From a checkpoint of a small masked image model: batches of 384.
Rows from block 27 of a small masked image model, named by matrix and row number. Rows with one number belong to one channel. Each number is 200 + 40 x the weight over its row's rms, rounded and kept within 0 to 999. All counts start at 0.
After each channel's rows are labels from the 100 images, of 14848, where the channel reaches its highest value: "peak at" is the part of the image that holds the peak. Only what is clearly more common there than usual is listed. The data: reaction-diffusion patterns (Gray-Scott). In brackets: how many of the 100.
# conv1: bottleneck pointwise conv (model.blocks.29.conv1.weight, 160x792x1x1), inputs 0-113
# conv2: growth 3x3 conv (model.blocks.29.conv2.weight, 40x160x3x3, transposed, each kernel summed), outputs 0-39

conv1.100,165,149,230,183,169,198,228,171,205,254,171,252,116,162,181,164,171,161,89,178,251,177,153,223,174,218,202,206,191,257,182,166,202,187,149,184,166,209,197,188,194,198,212,208,247,216,176,204,213,197,147,200,159,228,154,204,215,218,156,186,131,157,199,235,129,184,202,243,204,221,190,155,179,166,134,166,144,181,193,208,221,211,220,160,122,193,172,227,196,232,173,192,249,171,202,216,178,220,170,60,118,179,156,211,173,155,200,170,172,136,108,215,215,141
conv2.100,184,200,205,253,273,207,236,212,220,169,166,228,172,194,216,238,199,186,267,147,232,256,188,246,231,301,247,219,239,206,213,251,227,231,160,236,207,213,257,291
peak at: bottom right (33); top right (29)

conv1.107,198,91,179,193,58,199,176,204,164,208,207,240,274,213,212,155,206,269,138,156,217,212,223,185,224,164,189,221,207,152,170,189,256,193,247,229,159,147,307,198,107,196,207,170,223,220,145,238,216,89,197,223,200,208,203,183,255,174,232,213,182,226,314,183,246,274,194,165,242,190,195,150,160,222,238,136,177,49,165,180,254,135,193,245,222,220,175,188,194,164,195,140,211,210,194,261,154,219,241,108,80,170,197,199,231,237,152,268,340,142,185,136,205,154
conv2.107,171,114,227,235,182,171,104,199,173,237,135,214,202,226,238,218,216,244,169,220,248,169,203,174,190,144,193,113,147,221,149,196,232,150,173,199,237,207,152,152
peak at: top right (47)

conv1.120,206,236,212,209,277,135,246,236,237,185,151,206,211,197,202,281,206,157,139,157,127,189,149,196,165,221,187,217,159,184,191,219,104,232,132,216,192,226,64,230,209,249,219,232,219,210,236,193,199,270,211,140,173,183,167,171,93,208,157,183,179,183,62,221,195,116,248,218,180,155,187,250,228,161,111,219,185,283,178,207,214,140,238,135,202,240,199,152,166,206,241,215,189,154,209,137,185,210,147,202,278,207,133,237,220,199,215,166,48,187,166,192,228,214
conv2.120,195,203,138,129,190,188,221,149,195,138,183,149,198,171,216,217,219,220,190,224,175,188,193,204,185,204,141,230,183,158,207,211,63,191,168,104,153,207,257,199
peak at: bottom left (28)

conv1.3,195,250,215,195,173,222,202,187,196,198,193,226,190,91,214,264,208,184,235,213,129,112,201,142,103,213,235,202,197,218,164,213,138,183,216,185,197,170,192,170,155,196,198,219,138,131,223,264,150,252,235,278,183,151,168,155,142,207,185,183,113,197,186,180,183,213,193,208,220,136,176,176,219,175,148,289,189,204,159,204,203,250,214,141,166,168,172,170,193,192,159,169,200,225,194,187,161,180,105,203,158,167,143,206,242,161,175,126,223,248,200,187,164,230
conv2.3,185,174,100,116,176,198,188,172,196,111,188,142,226,123,225,226,217,223,200,211,210,182,155,203,231,166,113,196,181,128,170,205,162,214,187,153,214,187,206,232
peak at: centre (28)

conv1.155,202,238,237,217,175,300,249,204,251,263,193,266,199,253,214,157,168,212,167,181,256,263,237,205,227,220,202,224,208,210,228,262,181,206,235,261,207,224,200,201,225,219,243,218,217,237,228,241,209,246,219,285,206,192,190,189,242,224,131,213,237,231,231,239,177,213,205,197,247,220,211,164,254,191,240,172,241,193,243,229,234,227,222,203,158,217,226,241,169,213,223,223,190,188,152,230,233,224,174,230,180,182,257,255,228,210,195,261,217,209,260,225,237,224
conv2.155,223,182,211,211,151,229,161,210,253,231,231,210,131,220,214,196,187,245,211,265,159,179,213,225,50,180,211,188,158,193,221,215,151,180,249,151,149,212,244,212
peak at: top right (78)

conv1.84,221,220,269,222,254,202,133,170,230,222,123,230,269,210,232,184,261,213,178,246,254,196,233,173,203,196,202,201,175,154,192,213,210,203,204,124,228,170,195,210,184,233,204,189,219,221,202,206,215,224,274,195,169,236,201,215,211,154,166,241,186,181,130,227,179,233,194,124,211,215,218,228,236,210,202,170,246,219,268,213,196,193,124,174,228,180,214,248,252,183,193,218,198,165,240,209,192,247,203,198,232,215,184,208,210,203,257,198,112,235,201,193,186,211
conv2.84,172,174,183,238,237,195,166,190,175,149,205,117,171,236,213,194,214,191,167,184,243,170,104,211,199,271,144,217,213,239,87,194,210,189,132,171,192,188,214,149
peak at: bottom right (31)

conv1.131,250,182,229,95,269,151,198,211,161,205,191,197,239,200,113,242,192,188,225,124,124,226,147,218,255,156,148,178,167,155,127,170,164,199,167,251,154,223,79,194,199,211,189,189,251,209,199,233,210,222,183,187,141,184,165,189,186,174,161,79,216,236,136,150,228,160,221,208,194,208,154,268,239,151,209,197,181,212,201,212,190,213,259,236,224,320,240,222,179,173,291,190,235,205,134,151,268,203,212,241,248,205,189,218,183,246,189,256,91,218,186,220,203,196
conv2.131,173,194,181,201,212,193,234,159,186,189,185,204,113,210,155,144,111,178,207,211,220,198,138,194,141,151,169,218,187,197,198,221,128,221,184,114,95,197,170,176
peak at: bottom left (82)

conv1.1,246,173,187,114,164,158,163,204,144,175,238,197,232,183,120,265,269,200,185,213,228,203,147,192,200,133,213,186,106,161,235,182,208,187,107,261,137,172,227,170,162,196,173,89,183,207,142,192,196,187,177,138,233,202,127,223,129,155,235,73,198,208,202,190,219,139,194,229,153,196,143,188,204,154,146,236,152,123,199,176,192,192,346,196,245,206,149,187,154,147,251,186,234,232,163,119,230,247,176,223,136,138,160,198,173,186,141,159,235,191,206,207,190,181
conv2.1,186,196,160,235,240,162,161,188,186,161,150,203,173,201,157,102,181,154,204,218,171,167,170,149,230,234,186,133,206,187,196,205,222,78,113,217,168,203,199,180
peak at: top centre (53); top left (29)

conv1.140,281,180,219,142,171,217,195,191,138,258,231,183,226,216,168,224,257,223,213,192,216,194,186,181,237,177,207,186,131,196,199,220,224,172,227,200,136,197,237,172,199,283,172,27,194,179,213,235,212,172,199,234,204,225,138,215,201,207,230,150,189,201,212,174,233,194,180,222,170,201,138,128,182,222,219,220,159,109,239,211,200,207,228,231,241,135,262,235,230,222,184,205,193,240,182,202,199,262,276,199,119,172,194,162,225,208,213,180,230,232,186,204,192,244
conv2.140,192,235,204,224,208,147,168,191,218,193,203,192,178,195,190,192,211,196,188,216,234,173,208,141,223,213,177,76,218,232,220,173,221,31,171,212,204,156,208,198
peak at: top centre (41); top right (36)

conv1.16,211,153,203,208,163,200,181,137,167,222,234,178,195,164,210,171,219,248,174,265,233,215,247,177,185,242,282,161,222,200,177,161,248,173,197,218,155,182,256,150,212,230,153,118,228,223,194,163,196,162,230,98,222,215,206,233,195,274,180,226,243,206,168,246,199,221,148,218,189,212,205,165,93,257,181,243,231,129,203,190,223,275,225,252,213,159,152,205,205,235,179,204,237,330,202,197,190,216,225,97,134,182,255,170,265,120,193,217,239,149,208,212,154,167
conv2.16,149,96,184,206,216,134,148,185,118,186,94,176,172,191,228,187,207,204,191,226,264,195,162,174,237,210,178,167,156,168,160,200,218,180,122,204,223,213,194,196
peak at: centre (40)

conv1.158,203,357,197,203,162,180,183,238,279,174,236,231,151,199,182,245,170,200,231,210,204,191,163,187,165,178,122,168,227,178,192,227,197,184,170,204,216,183,193,164,178,245,166,325,208,250,187,176,146,318,224,173,201,117,227,163,159,140,255,204,197,173,155,240,139,122,177,202,185,181,242,174,269,186,155,224,208,269,245,166,198,234,198,127,168,187,231,188,228,126,197,232,181,169,208,217,220,226,197,241,162,183,125,199,156,134,198,164,200,229,194,216,186,187
conv2.158,179,185,157,141,185,190,200,187,182,152,185,105,191,171,209,204,207,212,167,241,155,180,157,198,172,201,162,210,177,160,188,181,55,189,179,131,145,196,253,184
peak at: centre (33)

conv1.132,288,160,175,184,184,185,148,149,123,160,179,227,241,209,181,162,289,192,227,181,210,180,145,185,219,139,189,131,184,148,119,148,216,134,173,221,148,183,208,140,165,180,121,86,194,158,146,204,195,202,185,221,189,186,149,195,159,170,250,176,158,186,181,186,242,180,142,229,137,158,173,196,215,191,161,233,161,107,235,188,238,167,263,211,289,154,156,183,224,153,229,168,291,246,207,123,231,199,208,214,145,185,198,180,146,212,156,161,183,230,186,198,211,198
conv2.132,188,207,185,249,193,161,152,155,177,107,170,243,184,161,194,176,213,189,140,219,209,167,162,217,207,247,176,138,256,177,206,177,217,90,106,209,172,202,211,170
peak at: top centre (31)

conv1.136,198,199,234,166,155,289,149,147,203,179,187,228,133,152,155,110,112,183,167,181,203,191,167,170,197,165,171,96,219,184,106,232,203,113,203,183,216,238,159,136,175,171,103,208,286,103,180,170,179,221,149,142,132,160,199,216,212,177,173,196,202,122,97,175,150,146,94,238,107,243,170,208,235,197,214,248,136,206,268,221,200,239,216,225,148,217,166,245,225,164,208,243,195,222,203,236,204,154,131,204,171,202,178,134,155,157,208,251,102,123,187,197,147,193
conv2.136,127,150,222,222,160,202,213,221,152,162,192,230,196,129,257,213,229,209,120,250,246,227,223,217,175,255,247,204,158,201,153,149,212,230,297,219,209,246,219,184
peak at: bottom right (29)

conv1.142,252,224,183,136,175,175,206,156,206,210,189,192,217,192,155,166,236,170,184,146,215,166,210,179,208,196,171,217,207,161,185,163,228,164,231,191,180,187,171,188,186,149,203,178,233,131,175,173,189,206,210,182,166,198,200,169,198,196,235,150,140,181,240,224,197,227,173,204,202,187,226,165,198,194,259,131,211,123,223,199,148,122,234,212,226,172,278,190,184,187,207,156,224,200,183,214,198,194,181,218,154,209,188,204,195,196,171,181,198,240,169,180,223,198
conv2.142,157,203,241,186,139,168,107,232,160,248,172,211,176,202,213,217,210,248,213,186,237,183,227,170,175,140,229,81,196,207,246,188,188,117,208,238,175,199,148,174
peak at: bottom right (83)

conv1.66,232,177,224,77,247,168,180,205,170,218,191,223,225,208,119,224,215,194,244,206,142,171,171,184,263,164,150,182,179,195,78,163,167,185,169,270,124,211,3,199,215,199,179,184,223,189,193,213,210,200,189,179,129,191,145,141,186,192,152,47,150,210,164,156,223,162,211,192,192,188,157,262,215,124,200,251,179,191,156,241,200,191,288,210,225,322,169,189,207,190,301,173,271,230,157,190,260,227,175,224,229,189,184,202,232,234,186,136,60,146,190,182,177,198
conv2.66,229,194,210,189,197,162,217,191,150,181,185,247,91,191,162,177,154,186,181,173,218,177,151,223,67,175,219,201,215,192,205,195,137,224,197,130,136,183,174,168
peak at: bottom right (31); bottom left (31)

conv1.79,217,164,200,185,208,214,181,187,180,263,231,179,230,159,189,195,198,157,225,185,222,184,229,215,206,199,186,198,202,121,148,224,192,196,248,203,171,223,216,190,238,238,183,152,219,130,216,232,223,171,174,221,224,175,197,199,183,172,225,191,189,177,207,250,243,212,207,180,182,236,164,177,177,238,108,244,205,171,164,230,195,151,215,213,220,200,283,253,231,189,203,181,184,235,180,178,182,235,214,210,209,203,220,200,203,219,211,196,219,134,164,172,167,205
conv2.79,140,214,231,173,173,245,172,102,241,215,226,257,174,125,223,174,241,218,223,247,244,192,211,173,194,193,153,230,208,200,220,215,241,243,284,198,141,172,263,241
peak at: bottom left (27)

conv1.12,136,213,221,184,11,236,189,203,214,194,220,265,146,212,84,60,82,196,177,214,206,179,181,173,179,210,210,110,262,232,178,144,202,147,200,210,223,192,277,138,194,137,89,246,231,162,192,160,240,209,150,127,211,200,250,206,206,210,215,213,200,118,160,172,115,116,152,220,49,194,262,93,180,246,129,234,185,89,274,194,214,215,205,216,107,194,63,198,214,195,150,193,221,263,197,165,200,202,218,156,14,178,195,89,181,64,130,190,211,204,199,206,146,73
conv2.12,281,177,182,181,229,60,204,208,110,198,147,189,231,160,206,238,231,194,176,268,176,200,210,214,276,230,240,187,198,151,186,208,199,197,199,206,224,244,204,205
peak at: bottom right (50); top right (33)

conv1.87,218,132,214,190,215,239,163,156,171,245,169,124,114,228,210,197,216,242,126,226,211,268,239,204,240,200,261,192,190,196,185,167,208,217,226,162,194,204,135,142,206,217,198,112,260,201,162,168,170,115,207,165,192,206,191,212,212,271,209,186,240,184,130,241,122,216,143,193,204,183,224,212,109,201,210,212,222,105,209,185,166,242,259,221,164,204,211,224,136,235,209,144,203,275,172,234,188,208,120,205,188,183,291,240,160,141,219,241,125,190,163,206,207,157
conv2.87,166,135,204,194,156,176,99,218,194,215,104,188,197,215,220,189,206,235,180,231,226,189,200,155,201,121,213,112,128,185,200,200,209,117,207,225,211,201,153,211
peak at: bottom right (55)

conv1.47,219,149,230,199,104,195,187,166,136,200,254,179,246,195,215,222,232,283,220,206,281,219,220,169,202,205,269,176,193,179,180,145,250,194,214,275,170,173,266,186,180,263,152,96,201,228,137,186,220,140,259,136,241,235,197,255,195,241,202,214,229,182,184,210,201,205,163,229,185,234,179,128,109,216,138,212,189,132,231,219,226,149,213,253,215,180,194,192,256,232,170,195,238,262,209,193,147,198,243,66,98,176,155,157,201,100,209,159,254,102,180,214,182,160
conv2.47,178,117,182,232,241,129,212,215,161,185,76,152,157,217,223,187,195,219,202,211,263,222,161,139,237,226,195,204,155,209,159,186,219,130,149,175,225,193,189,208
peak at: bottom left (34)